config = dict(
    encoder_arch='mobilenet_v2',
    model='contrastive image-text model',
    embed_dim=384,
    encoder_depths=[2, 5, 2],
    encoder_kernel_size=3,
    encoder_stem='deep',
    text_encoder_head_dim=64,
    text_encoder_parallel_block=False,
    text_encoder_inner_norm=False,
    beta1=0.95,
    final_lr_fraction=0,
)
Rows from block 4 of the text encoder of a small contrastive image-text model, named by matrix and row number. Rows with one number belong to one neuron. Each number is 128 + 32 x the weight over its row's rms, rounded and kept within 0 to 255. All counts start at 0.
After each neuron's rows are labels from the 100 texts, of 14848, where the neuron reaches its highest value: "tokens" is the input token at the peak. Only what is clearly more common there than usual is listed. The data: patchworks of several textures.
# fc1: MLP up (text_encoder.blocks.4.mlp.fc1.weight, 768x192), inputs 48-95
# fc2: MLP down (text_encoder.blocks.4.mlp.fc2.weight, 192x768, transposed), outputs 48-95

fc1.43 [141 104  80 113 151 167  90 106 124 127 158 120 161 128  94 115 148 179 128  94 114 136 135 113 138 116 160 139 117 117 113 113 143  77  84 132 182 148 155 141 178 153 165 181  97 134 130 124]
fc2.43 [153  65 156 106 115 133 181  95  43 133 155 123 100 150 100 137 126 189 111 101 127 148 159  92 144 180 107 182 181 116 134 135 146 127  99 139 143 107 112 136  98 118 118 158 116 143 130 126]
tokens: "plaid"

fc1.671 [148 177 150 110 184  97 192 161  74 179 113 141 133 130 115  81 157 156 133 115 154 164 161 154 141  87 119 171 162  89 166  78 177 163 157 123 114 131 102 124 186 121  93 193 168 199  88 131]
fc2.671 [177 165 138 111  90 182 145 113 127  83 149  86 173 126 174 137 152 246 137 131  90 128 133 118 106  98 163 133 158 169 158 175 106 121 139 152 153 104 123 166 147 175 109 174  99 151 146 140]
tokens: "plaid"; "crosshatched"

fc1.208 [114 141  83 116 179  95 193 149 145 118 165 173 182 153 132 105 135 153  95 103  84 164 118 118 129 157 160 146  66 115 125  89  80  94  90 161  88 130 177 164 103 157 127 183 132 162 111 137]
fc2.208 [117 118 131 141  60 105  75 114 124  97 122 135 107 170  89  87 143 170 101 155 109 146 146 143  95  51 104 160 191 108 122 141 128  59 154 129 137 177 110 121 111 104 129 179  75 114  89 125]
tokens: "rings"

fc1.650 [141 183 162  79 121 194 103 116 163 107  82 136 174  82  90 103 137 195 119 147 147 167 163 171 133 159 134  99 144  94 179 164  87 140 136  98 195 126 122 185 196 159 121 153 153 160  90 135]
fc2.650 [158  99 101 117  80  73 211 186  81 144 146 156 102  98  61 150 127 105  42 146 170  81 131 107 103 131  97 134 115 165 156 100 121 139 141  75  86 102 138 132 118  82  93 183 118 155 160 142]
tokens: "honeycomb"

fc1.426 [141 157 134 106 111 132 121  90 163 188 169 175 149  92 133 118 130 180  81 168 103 148 113 101 188 128  96 151 131 184 119  56 114 166 103 141 158 153 158  99 181 110 104 157 153 170  77 120]
fc2.426 [114 103 112 134  97 131 154  44 137 139 148 117 112  77 104 117 146 107 141 125 103 108 114 132 108 128 179  40  93 115 102 162 129 132 164 153   0 135 141  99 141 159 107 134 105 153 178 112]
tokens: "crosshatched"

fc1.173 [126 111 138 172  87 176 138 145 133 124 166 138 164 148 107 158 134 160 178 122 154 112 151 103 128 110 149 152 158 168  87 143 154 187 110 193 177 171 151 126  95 180 171 163 131 178  95 101]
fc2.173 [119  85 134 134 122 158 120 152 158 176 104  96  68 154 104 195 187 112 180 148 121 152 136 138  69 110  67 119 151  92 124  59  95 101 152 149 117 107 168 163 137 177 103 103 176 124 141 161]
tokens: "bubbly"

fc1.731 [111 131 101 163 111  85 142 153 107 138 136 126 150 111 104 114 210 187 145 155 137 115 116 165 103  89 144  95 180 123 109 117  79 145 116 116 180 108 167 113 116 187 162 154  92 101 106 123]
fc2.731 [163 104 114 135 141 104 154  96  54 199 189  94 152 161 173 161 105 122  99 168  96  87 101 150 127 140 168  72 111  78 104 155 131 122 116 114 135 157 114 153  78 110 129 188 130 160  93 174]
tokens: "looped"

fc1.60 [124 166 110  98 185 165 158 107 140 136  70 146 207  70 159 157 183 165 105 143 120 115 174  96 176 169 163 171 147 172 129 176 107 119 162 110 112 154  92 130  85 166 127 132 157 108  91 143]
fc2.60 [109 114 127 191 103 114 157 108 169 112 172 151  96 124 104 159 190 137 114 177 108 142 143 121 116 100 146 148 170 162 125 116  99  41 179 132 126 147 122 161  75 118 105 190  73 125 149 132]
tokens: "cloudy"

fc1.280 [110 174 124 161 157 105 136 112 191 155 188 114 142 130 110 132 189 169 138 174 155 154 147 150 133 116 120 116 115 157  77 109 132 171 166 128 179 124  90 116 122 176 156 181 105 173 102 103]
fc2.280 [139  88 108 130 158 140  89  36 106 135 136 146  93 106 104 102  82 100 124 115 153 108  77 176  31 122 117  99  68  91 103 163 152 141 101 102 124 147 154 112 109 114 103 153  64 123 130 107]
tokens: "crosshatched"

fc1.78 [102 117 109 103 107 196 164 135 166 140  97 143 146  96 111 161 102 196  98  83  84 126  91  78 130 163  94 148 104 139  99 117 177  88  55 137 140  92 184  77 171 127 180 157 186 134 101 109]
fc2.78 [ 92 135  84 155  99 130 129 110 118 115  67 106  96 110 116 112  88  54 107  63 182 150 105 164  84  85 140 144 127 149 125 116 108 130 161 144 189 172 109 137 104 143 150 161  86 154 164  32]
tokens: "veined"

fc1.626 [166 142  57 116 143 147 108 137 152 187 191 111  96 134 138 135 130 178 171 159 163 124 142 135 108  67 155 149 181 104  80 138 122  86  89  88 118 122 147 149 113 160 167 182  90 177 105 112]
fc2.626 [163  94  92 144 103 148 138 147  62 206 184 120 164 137 175 184 110 139  83 177  92  56 127 152 142 139 182  87 116  80 139 187 155 100 101  82 146 140 104 126  88 107 145 183 155 147  43 156]
tokens: "looped"

fc1.23 [143 187  96 168 116 196 130 147 168 179 136 164 155 178 199 144 109  95  67 114 131 124  79  90 190 150 152 128 139 114 154 119 105 106  96 164 168 112 135  98 105 134 107 185 118 128 111 111]
fc2.23 [141 103 162 118 112 156 133 133  64 106 181 167  85 105  82 150 101  93 174 126 125 138  95 110  57 124  73  81 145  81 136 186 115 120 127 130  44 124  87 139  93  91 131 159 126 122 132 133]
tokens: "cloudy"

fc1.35 [102 172  97 160 125 125 189 129  87 172 140 136 162  78 177 102 206 165  94  98 136 164  95  97 116 119 125 184  95 112 105 131 143 134  97 136 172  91 101 140  87 106 104  90 121  88  91 161]
fc2.35 [114 129 103 142 105 151 115  96 125 136 108 151  70  76 120 140 114  62  60 108 128  99 126 154 105  86 127  82 122 116 147 143 139 146  99 134  78 153 132 140 144  92  92 112 140 138 124  64]
tokens: "bubbly"

fc1.539 [184 109 166 143  91 170 186 123 152 163 151 125  91 104 184 149 148  94 115 126 122 112 158 118 188 109  99 153 134  82 176 170 143 169 146  99 152  90  98 116  86 110 143 153 153 184 121 161]
fc2.539 [114 118 143 130 160 144 111 136 123 104 104 138 112 199 125 113 168 130 156  34  68 119 161 138 162 120 122  44 213 119 143 169 140 115 135 129  82 171  86 102 156 132 154  87 149 103 108 131]
tokens: "wavy"; "triangles"; "plain"

fc1.367 [161  94 168 171  86 196 107 101 185  99 120  98 187 104 189 132 138 166 105  70 128  89 146 118 130 146 132 147 112 175 172 108 139 158 156 186 109 118 186 123 101 113  95 135 127 155 161 131]
fc2.367 [128 119 136 120  95 135 121 141 130 103 132 145 152 162 165 124 136 155 145  75 127 132 151 120 138 123 131 114 167 153 124 110 143 141 134 134 204 125 126 128 149 107 130 109 165 142 121 149]
tokens: "<end>"

fc1.124 [170 100 113  82 113 172 151 124 140  88 126 159 124 131 170 123 183 174 135 117 126 146 126  90 136 115  97 164 113 142 114  93  91 151 142 135 140  93 169 167 143 108 101 144 124 131  84  78]
fc2.124 [135 171  83 115 131 108 109 153 138 162 145 143 138  99 180 114 140 128 120 207  75 158 130 102 119  76 145 121  85 111  96 172 140 171 136  74 186  86 128  79  88 130 153 119 117 132 176 154]
tokens: "spiral"

fc1.702 [152 131  68 143 166 134  79 164 170 114 162 110 104 107 133 161 119 186  97  93 120 142 107 131 178 133 102 158 142 156 118  93 183 160 165 152 138  79 150 158 159 104 146 185 104  77  69 131]
fc2.702 [129 118 152 114 134 102 104 144  94 150 106  91 114 160 108 121  99  59 113 172 122 164 125  88 233 131 130 104 142  99 138 151  45  90 136 106 133 110 127 104 115 192 139 111 121 190 170 102]
tokens: "zigzag"; "plain"

fc1.574 [ 98 131 116  90 144 187 180 106  98 126 100 126  92 131 134 171 154 135 164 111 131  87  99  91 143 102 141  86 165 131 112 143  56 156 102 150  89 146  78 134 110 174 114 121 149 137 137 155]
fc2.574 [104 131 125 106 127 133 144  98 118  99 140 156  64 114  91 135 115 117 138  90 106 119  83 138 122 131 131 122 100 120 128 126 112 131 123 142   0 130 116 131 106 133 135 115 124 137 140 105]
tokens: ":"

fc1.622 [121 147 132 120 137  88 144 161 148  83 173 159 141 179 152 101 105 104  93  87 163 180  71  87  97 131 185 157 114 196 153 128 151 124 158 198 108 150 136 202 184  94 141 143 169 164 122  94]
fc2.622 [113 147  91 108  99 114 106 143 120 182 140 148 164  99 118 122 136 191 114 148 133 150 140 137  92  86 121 103 112  68 125 196 147 146 149  81 111  94 137 107 125  52 123 107 113 120 126 142]
tokens: "furry"

fc1.435 [145 162 118  93  95 107 180 136 202 155 141 176  97 101 114 148 134 142 180 144  78 141 160 119 172 111 119  96 150 158 115  97 115 170  96 135  99  80 178 150 156 149 113 114 124 174 178 114]
fc2.435 [ 80 120 154  80 151 111 142 110 115 133  61  69 107 137  91 151 104 116  58 110 158 122  97 175 160 149  89 145 169 133 145  63 108  65 140 118  79 141 113  72 122 160 153 138 145 201 166  71]
tokens: "wavy"

fc1.761 [151 143 158 155 138 115 119 132 161 178 118 160 176 124 170 123 149 142 167 116 156  88 142 168 151  89 166 171 178 142 145 131 119  94 122 109  82  87  88 108 109 117 127 139 166 164 161  74]
fc2.761 [ 18 153  56  84 135  88 124 186 134  93 142 130 105  91 150  96 130 195 142 158 156  74 143 208 173 102 100 133 113 143 149 127 191 127 134  71 178 119 175 105 126 142 150 135 119  94 137 136]
tokens: "rings"

fc1.429 [206  97 154 158 158 155 105 156 179 197 175 152 176 139  94 119 121 182 127 133 157 194 108 140 167 168  98 186  99 181 165 109 115 140 128 158 146 115 151 101 150 117 127 154 105 141 134 108]
fc2.429 [ 77 124 118 118 108 100 134  94 152  90 159 130  82 124  82  80 107 161 174 103 154 136 164 130 111 122 103  50 135 159 120 119 126 130 133 114  89 136 127  86 149 120 107  72 125 169 145  90]
tokens: "plaid"

fc1.522 [138  96 166 189 135 128 164 154 178 149 179 103 149 169  81 166  98 107 145 128 117 135  74  79  94 158 125 108 155 193 161 104 124 161 125  91 181 128  88 129 110 176 136 112 189 133 155  70]
fc2.522 [ 97  83 109 122 100 133 133  92  92 131 150 134  92 146 111 122 129 150 133  92 103  93 135 182 115 135 114  86 131 105  95 193 176 124 119 115  79 135 124 100  86 118 122 138 166 162  96 140]
tokens: "<end>"

fc1.38 [ 93 117 145 143 113 162 108 130  96  90 111 149 184 178 175  98 170 181 133  64 110 141 163 102 137 136 143  95 181 184 120 127 146 179 156 143 145 125 118 137 178 116 109  87 162 137 161 141]
fc2.38 [127 121 135 126  95 135 120 159 119 109 131 139 163 163 161 128 147 152 136  96 133 135 162 113 142 122 128 120 171 150 129 119 143 135 133 136 211 133 124 125 144 109 133 125 162 135 121 148]
tokens: "<end>"

fc1.749 [150 136 114 127 136 110 135 106 106 142 117 150 112 102 165  83 182 112 169 113  97 127  66 131 151 118 155 182 185 187 165 127 123 171  60 148 115  96 139 113  93 174 131 126 179 181 136 164]
fc2.749 [ 99 124 129 105 135 139 147  88 115 105 137 156  67 116  83 131 110 113 141  86 102 120  80 141 128 130 129 119  98 120 130 127 116 135 126 140   0 129 119 131 105 129 138 110 129 136 138 109]
tokens: ":"

fc1.237 [180 133  85 163 154 123 109 110 171 174 166 129 124 121 100  92 116 162 108 107 133 146 111 186 132  92 158 179 180 171 176 135 114 126 120 114 149 155 144  89 125 121 168 155 143 156 115 119]
fc2.237 [171 137  84 170 131 166 135 128 160 173 121 156 103 144 111 108 148 133 176 163  45 146 178  91 121  77  62 140 128 114  91 151 174 119 142  68 169 134 124 113 132 143  86 108 141 138 124 144]
tokens: "rays"

fc1.755 [126  86  83 116 130 170 154  93 119 145 169 150 147 105  97 142 133 138 109  93 118 150 124  84 100 106 109 121 144 127 123 126  91 115 160 195 123 128 176 163 133  90 152 150 159 122 105 152]
fc2.755 [136 165 107 133 143 105 129 159 133 164 117 121 154  92 141 118 121 119 102 168 180 112 142 141 149 100 148 135 115  90 109 140 149 117 141  56 167 129 121  93 142 135 168 103  95  96 155 138]
tokens: "rings"; "plaid"

fc1.508 [215 137 118 166 150 119 124 108 101 146  96 148 125 184 151 111 150 138 117  87 125  88 186 140 197 165 137 134 120 130 124 138 127 145 122 158  95  78 131 154 178  78 165  96 153 146 144 167]
fc2.508 [149  89 121 142 111 128 139  77  64 163 197 153 130  89  95 167 112 131 126 186  98  97 129 144 115 127 142  78 122  59 165 201 144 105 146 140  61 137 106 140  82  93 140 179 113 137 111 176]
tokens: "looped"

fc1.558 [140 139  74 170  89 196 151  88 174 138 100 146 111 167  79 114 189 105 100 124 110  96 127  73 117  93  78 115 178 111  85  81 130 194 155 174 144 157  98 102 153 147 145 106 152 103 109 141]
fc2.558 [ 77 121 110  94  98 114 141  93  70 135 119 120 120 168 159  98 153 230 132 134 120 109 178 161 135  95 104  93 123 150 140 131 117  80 109  67 205 166 105 132 104  78  96 136 131 163 174 133]
tokens: "cloudy"

fc1.120 [165 133 100 124  82 133 141 134 114  94 132 110 161 173 147 157 152 181 152 116  44 181 159 129 109 110 141 128 147 143 159 154  98  85 156  88 148  87 174 154 103 124 105 169 129 137 131  82]
fc2.120 [112  74 131 103  99 197 140  92 105 144 143 108 165 114  70  99 123 126  87 119 126 101 150 165 177 122 124 146 130 165  84 162 183 152  82  90 154 125 109 124 116  64 103 113  89 166 161 112]
tokens: "cloudy"

fc1.267 [182 135 161 103 117 150 107 158 154 140 126 169 179 152 185 146 123 185 143 149  98 159  94 118 174 121 142 193 162 129 119 189 102 113 133 139 167 135  88 169  90 169 135 163 135 189 120  96]
fc2.267 [ 80 153 129 133 149  66 112 112 113 153 147 193  45  50 181 121  79  92 141 184  63 121 148 118 106  81 131 128 110  85 160 134 144 176 165  56 134 122 127 125 127 100 138 116 150  89 111 121]
tokens: "spiral"

fc1.56 [ 97 170 127 162 111 138 120 104 132 104  80 127 141 156 100 103 162 197 150 159 168 112 138 177 138 138 182 102 124 179  70  96 134  99 172 108  92  93 145 130 122 155 144 180 148  98  87 120]
fc2.56 [123 146 121 173 116 124  91 121 171 124 119 149  91 176 115 145 204 148 115 168 144 151 140 143 142 106 159 150 152 157 100  75 117   0 242 118 120 137  84 160  57 144 118 194 102 125 130 169]
tokens: "cloudy"

fc1.206 [117 132 145 118 143 118 160  96 134 137 145 133 175 104 156 153 118 107 110 107 120 160 107 106 120 107  81 180 144 156 108 133 161 115 108 112 161 181 136 187  77 116  96 173 118 140  69 135]
fc2.206 [ 58 141 133 108 186 110 118 134 107 127 143 201  93 115 107  92  99 125 117 171  97 130 116 118 158  83  87 118  81  82 171 136  74 130 175 115 143 114 129 120  92  75 149 128 116  82 130 156]
tokens: "diamond"; "striped"

fc1.330 [188 119 140 184 154  97  81 102  87  91 160 112 205 156 147 149 133 190 106  80 100 166 112 127  79  62 107 129  87 113  95 153 135 142 161 136 164  62 124 205 139 140 140 144 122 172  63 129]
fc2.330 [145  99 176  87 144  98 110 129  97  88 133 144  72 120  74 171 108  78  90 102  83 148 102 174 142 132  78 179 155 104 152  93 137 107 113 151 118  49 102 117 160  96 116  55 152 134 108 149]
tokens: "zigzag"

fc1.615 [103  91 132 114 170  96  72 121 150 105 157  83 134 184 134  56 195 125  92  94  83  85 140 117 110 129 106 133 146 172 169 111 174 107 179 118 121 138 122  90 169 182 112 175 160 194 153 135]
fc2.615 [ 85 129 107 141 105  99 179 115  96 195 158 148 189 110 154 114 135 201  87 181 182 197 169 122 165 142 132 141 114 125  97 117 137 195 155 108 118 119 102 115  49 113 144 149 113 163 166 163]
tokens: "spiral"

fc1.193 [161  65 166 187 180 111  97 113 188 121 117 169 132  84 124 136 154 149 146 164 159 101 118  95 131  69 172 127 151 109  82  69  91 138  80  95 169 143 109 174 179 173 122 170 139 158 110 144]
fc2.193 [166  55  83 138 124 141 176 116  85 189 158 132 154 132 124 185 120 154 131 151  98  71 133 148 152 166 135  98 101 103 119 125 161 151 105  79 158 131 111 111 107 108 132 155 162 144  66 180]
tokens: "looped"

fc1.109 [184 163  97 150 107 100 111 161 180 154 116  85 133 103  98 143 111 157 128 112 119 183 108 125 117 174 154  91  97 127 140 117 167  93 117 157  98 111  97 112 153 169 104 186 117 106 119 106]
fc2.109 [134 110 101 168 107 149 112 142 103 120 150 164 165 127  83 136 175  68  88 115 123 123 108  94  55 115 126  77 145 142 139 127 168 115 121 125  65 167 125 140 110 145 132 170 110  76 160 165]
tokens: "cloudy"

fc1.350 [ 76 170 140  73 145 131 187 117 140  56 125 115  85 120 128  98 156 157 122 134  92  83  99 133 137 129  82 120  85 176  89  82  65 181 140 195 111 147  80  79  99 141  97  78 175 138 149 146]
fc2.350 [108 126 125 113 133 136 140  88 122 118 128 138  75 105  87 126 108 124 130 106  95 126  99 135 125 129 124 125  92 114 126 131 116 133 125 140   0 129 121 131 115 127 130 114 127 129 130 106]
tokens: ":"

fc1.337 [172 121 129 109 170 165 154 150 157 115 112  79 186 126 185 148 131 105  98  96 171  86 133 110 131  99 126 128 193 172 151 106 147 173 123 117 121 190 128 211  98 111 129 126 127 170 110  96]
fc2.337 [ 67 143 155 158 178 107 118 118  96 101 119 173  82 109  94  96 146  39 149 104 165 155 126 127 127  70 148  88  94  99 131 100  83 169 165 143  54 123 138 109 105  82 138 126  77 111 165  73]
tokens: "diamond"

fc1.363 [195 137  95 151 168 101 134 181  97 186 152 151 168 171 141 145 108 136 116 118 131 104  92 129 111 132 210 153 202 101 109 135 104 106 103 132 154 142 123 121 132 178 163 130 126 200  97 144]
fc2.363 [161  92 104 144 128 144 133 108  55 198 203 134 171 136 172 180 102 133  86 173  93  45 133 150 139 142 194  79 109  84 147 185 174 102 103 101 126 138 127 143  90 108 134 170 151 171  55 168]
tokens: "looped"

fc1.197 [175 202 164 109 170 133  85 149 122 104 127 144 161 107  77 121 132 164 127 113 115 148 168 157 170 171 154 112 120  75 149  90  96 177 140 159 202 129  95 158  91 140 154 168 124 116  67 121]
fc2.197 [147 112 111 121 164  89  88 139 145 143 127 158 121 133 128 133 110 110 100 162 180 120 135 143 133  59 142  76  93 172 139  81  57 128 136  89 123 116 159 151 127  96 159 100 157 161 125 166]
tokens: "furry"

fc1.283 [107 136 138 150 172 113 162 136 107 123 196 134 197 148 115  90 177 207  80 105 111 152 103 154 113 102  81  97 110  84 127 152  64 168 141 135 113 118 137  97 124 110 126 106 121 191  87 152]
fc2.283 [193 182 110 149 130 140 101 153 132 150  76 131  45  78 157  96 134 152 109  68 141  93 125 123 150 160 102 110 110 171 104 167 172 107 176 102  29 119 122  65 144 148 165 173 108 171 151 160]
tokens: "wavy"

fc1.652 [110 135 138 130 111 126 151 134 176 167 185 150 199 117 107  78 104 184 154 163 120 127 177 149 105  76  83 173 156 159 154 137 105 176 145 185 114 116 117  91 106 196 121 131 104 176 103 120]
fc2.652 [ 88 132  83 154  93 131 144  68 106 139 117 149 106 117 100 102 129  51 102 104 159 152  89 164 159  77 155 138 133 171 121 130 102 145 141 149 173 183 133 150 119  91  96 166  98 189 167  25]
tokens: "veined"

fc1.425 [150 163 137 128 128 117 186 114 139 108  84 125 124 146  89 155 120 106 186 132  65 161 129  88 111 113 136 134  93  92 105 132  92 148 180  76 136  90 170 155 152 185 198 199 117 124 108 146]
fc2.425 [202 150 181 117 121 104 176 119  98 114 116 156 127 129  97 190 151  97 178 139 103 163 142 121  67 195 100 198 104 106 145 149  74 194 163  93 102  88 108 137 129 147 122 162 123  78 131 134]
tokens: "honeycomb"

fc1.502 [140 164  71 187 156 119 107 156 156 149  89 130 181 103 119  78 129 144 147 173  77 125  81 123 104 147 164 165  91 117 100 107 142 155 130 179 114 144 153 123 141 185 155 141 119 164 126 171]
fc2.502 [126 100 129  89 122  92 116  52 110 124 148 117 103 132  84 109 119  70 121 161 115 145 159 105 113 120 113 145 144 144 154 154  94 120 136 149 155  78 124 165 122 148 105 138  97 165 141 149]
tokens: "plaid"

fc1.307 [183 185  78 103 125 111 151  88 100 135 117 157 195 183 101 152 155 137 138 102 139 115 111 108 145  82  84 112  95 112 169  92  93 151 134  98 143 132 133 199 170 138  81 196 134 107 100 166]
fc2.307 [113 125 182  61 158  78 128 157  80 107 134 141  80 129  98 144 103  83  90  92 113 139  94 169 150 134  98 164 181  96 161  89 119  81 138 163  93  98  99  66 149  83 105  89 130 161 139 101]
tokens: "zigzag"

fc1.128 [161 146 136 162 176  93 121 137 138 101 176 126 154 129 121 166 108 136 169 142 152  90 116 154 103 114 178 121 167 100 108 133 101 118 157  85 145 132 109 131 137 155 174 108 161 120 126 127]
fc2.128 [120 110 115 150 162  98  81 141 137 165 103 173 140 152 118 119 102 127 120 155 163 110 141 136 147  62 118  93 120 156 151  71  93 121 144  97 156 110 146 150 133  92 155 100 166 170 102 172]
tokens: "furry"

fc1.629 [146 173 141 165 142 103 117 139 172 131 150 179 201 175 146 174  88 149 113  97 152 118 129 125 184 120 170 116 130 132 128 139 152 126 176 108 127 173 107 142 119 184 106 108  73  83 124 166]
fc2.629 [164  97 109 146 166  79 144  60 114 116 126 141 106  72  57 167 120  70 137 162 102 123 114 168  98 123 102 103  99  72 173 159 147 136 130 109  68 136 132 145  93  93 120 167 126 103 133 120]
tokens: "cloudy"

fc1.612 [186 129  60 116 164 142 109 113 145 106  98 156 115  92 154 145 111 119 119 118 127 177 141 129  97 125 157 139 136 121 156 150 116 136  91 156 121 102 124 124 127 174 101 180 143 132  94  95]
fc2.612 [142 142 125 101 147 160 110 120  76  81  68  68 115 139 118 154 138 126 181 106 160 127  79 141  81 128  68 111 101 116 190 121 163 114 118 162  76 118  85  42 109 147 152 155 120 135 127 170]
tokens: "plaid"

fc1.532 [143 127 109 179  89 142 150 187 100 148 121 133 110 174 130 139 148 182 154 149 139 115  69  94 154 101 163 178 148 160 101 145 153 119  97 158 127 173 182 127  95 197 190 139 143 132 149 115]
fc2.532 [110 162 103 138  82 119 150 142 161  92  96 188 127 165  83 151 147  78  99 106 154 129 112 127 132  97 192 119  99 160 141  95 121 150 149  77  81 130  64  74  90  98 110 162 176 126 174 146]
tokens: "honeycomb"

fc1.81 [102 104  75  98 116 145 189  93 181 160 129 142  92 171 124  78 170 145 150 116 144 117  96  96  92  88 151 151 155 117 146 121 129 137  92 158 126  90 136 138 157 116  81 118 120 130 164 106]
fc2.81 [157  93 149 125 109 119 151  69 131  97  76  92 184 151  79 128 145 133 176  44  34 173 135 177 134  94 129  86 121  92 117 166 130 178 157  83  67 136 129  94 164 168 125 129 143 166 144  92]
tokens: "<end>"

fc1.196 [196 154 128 129 174 108  98 170 141 139 172 115 184 165 131 110 135 181 140  88 127 178 103 116 193 114 116  80 136 119  86 148  99 102 142 148 147 129  89 112 113  92  99 137  99 118  95 156]
fc2.196 [132 105 119 120 142 119 187 120  99  96 112 179  84 175  43 113 139 112 118 133 136 116  99 127 137 130  85 114 162 106 123 106  69 123 150 149  86 125 111  48  87 164 141 141 141 154 125  98]
tokens: "furry"; "plaid"

fc1.90 [119 103 115 139 150 122 100 186 121 102 164 137 142  81  80 145 152 112 106 106 114 158 165 119 181 161 121 189 127 192  81 116 141 126 134 182 166 118 164 187  95  99 118 162  80 149  93 108]
fc2.90 [134 140 133 118 157 108 129 195  77 127 152 108  41 132 154 123 120 104  73 107 162 137 101 136 135 112 103 100 241 106 149  91 126  93 172  91 141 115  93 110 136 136 174 105 168 123 137 106]
tokens: "veined"

fc1.68 [148  66 104 178 162 104 138 171 117 108 139  98 117  89 149  80 175 130 123 188  36 142 165  87 157 102 100 142 157 149 121 133 148 144 152 126 197 110 128  82 119 106 143 146 159 151  99 112]
fc2.68 [135 161  84 103 139  94 128 156 138 169 138 136 133  93 176 123 133 135 115 208  91 143 134 122 143  78 157 120  90 118 105 162 126 163 139  82 170  85 125  75  93 137 166 124 125 139 167 148]
tokens: "spiral"

fc1.515 [199  99 118 100  66 150  95 172 130 182  79 130 175  92 158 123 111 156 104  60 151 154 121 123 129 149 148  99 104 109 146 105 104 144 112 154  81 120 116 112 122 164 105 173 105 178 106  62]
fc2.515 [145 127 135 106 167 123 170 104  95  91 110 131 108 141  49 113 118 106 116  99 106 116 162 138 125 122 168 144  99 147 186 131 110 119 158 123 130 144  98 148 150 146 120 182 110 162 227 125]
tokens: "crosshatched"

fc1.221 [205 100  79 122 132 151 130 109  83 109 191 160 190 189 185 101 108 144 154 117  98 118 186 113 124 120 190 148 102 117 148 119 134 145 148 145 183 146 115 102 162 152  85 102 159 113 162 106]
fc2.221 [145  86 124  45 130  70 102 145  45 152 181 106  74 109 128 118 105 136 111 151 126 147 150 139  78 138  69 110 151 115 123 159 166 114 147 128 150  74 132 145 152  99 100 122  96 125 153 154]
tokens: "plaid"; "plain"

fc1.320 [173 155  76 147 114  90 175  92 125 136 133 124 186 147 138 140 109 162 156  82 161 154  98 107 189 175 137 159 126 144 172 123 111 120 158 163 143 148 171  90 152 144 100 138 119 168 144 108]
fc2.320 [106  77  95 100 121 119 130  72 102 137 145 122  76 162  87 134 122 110 127  75  53  87 142 153 102 119  95 104 123 109 128 114 100 128 153 114  67 129  93 134 104 120 130 123 171 149 128 135]
tokens: "rays"; "plaid"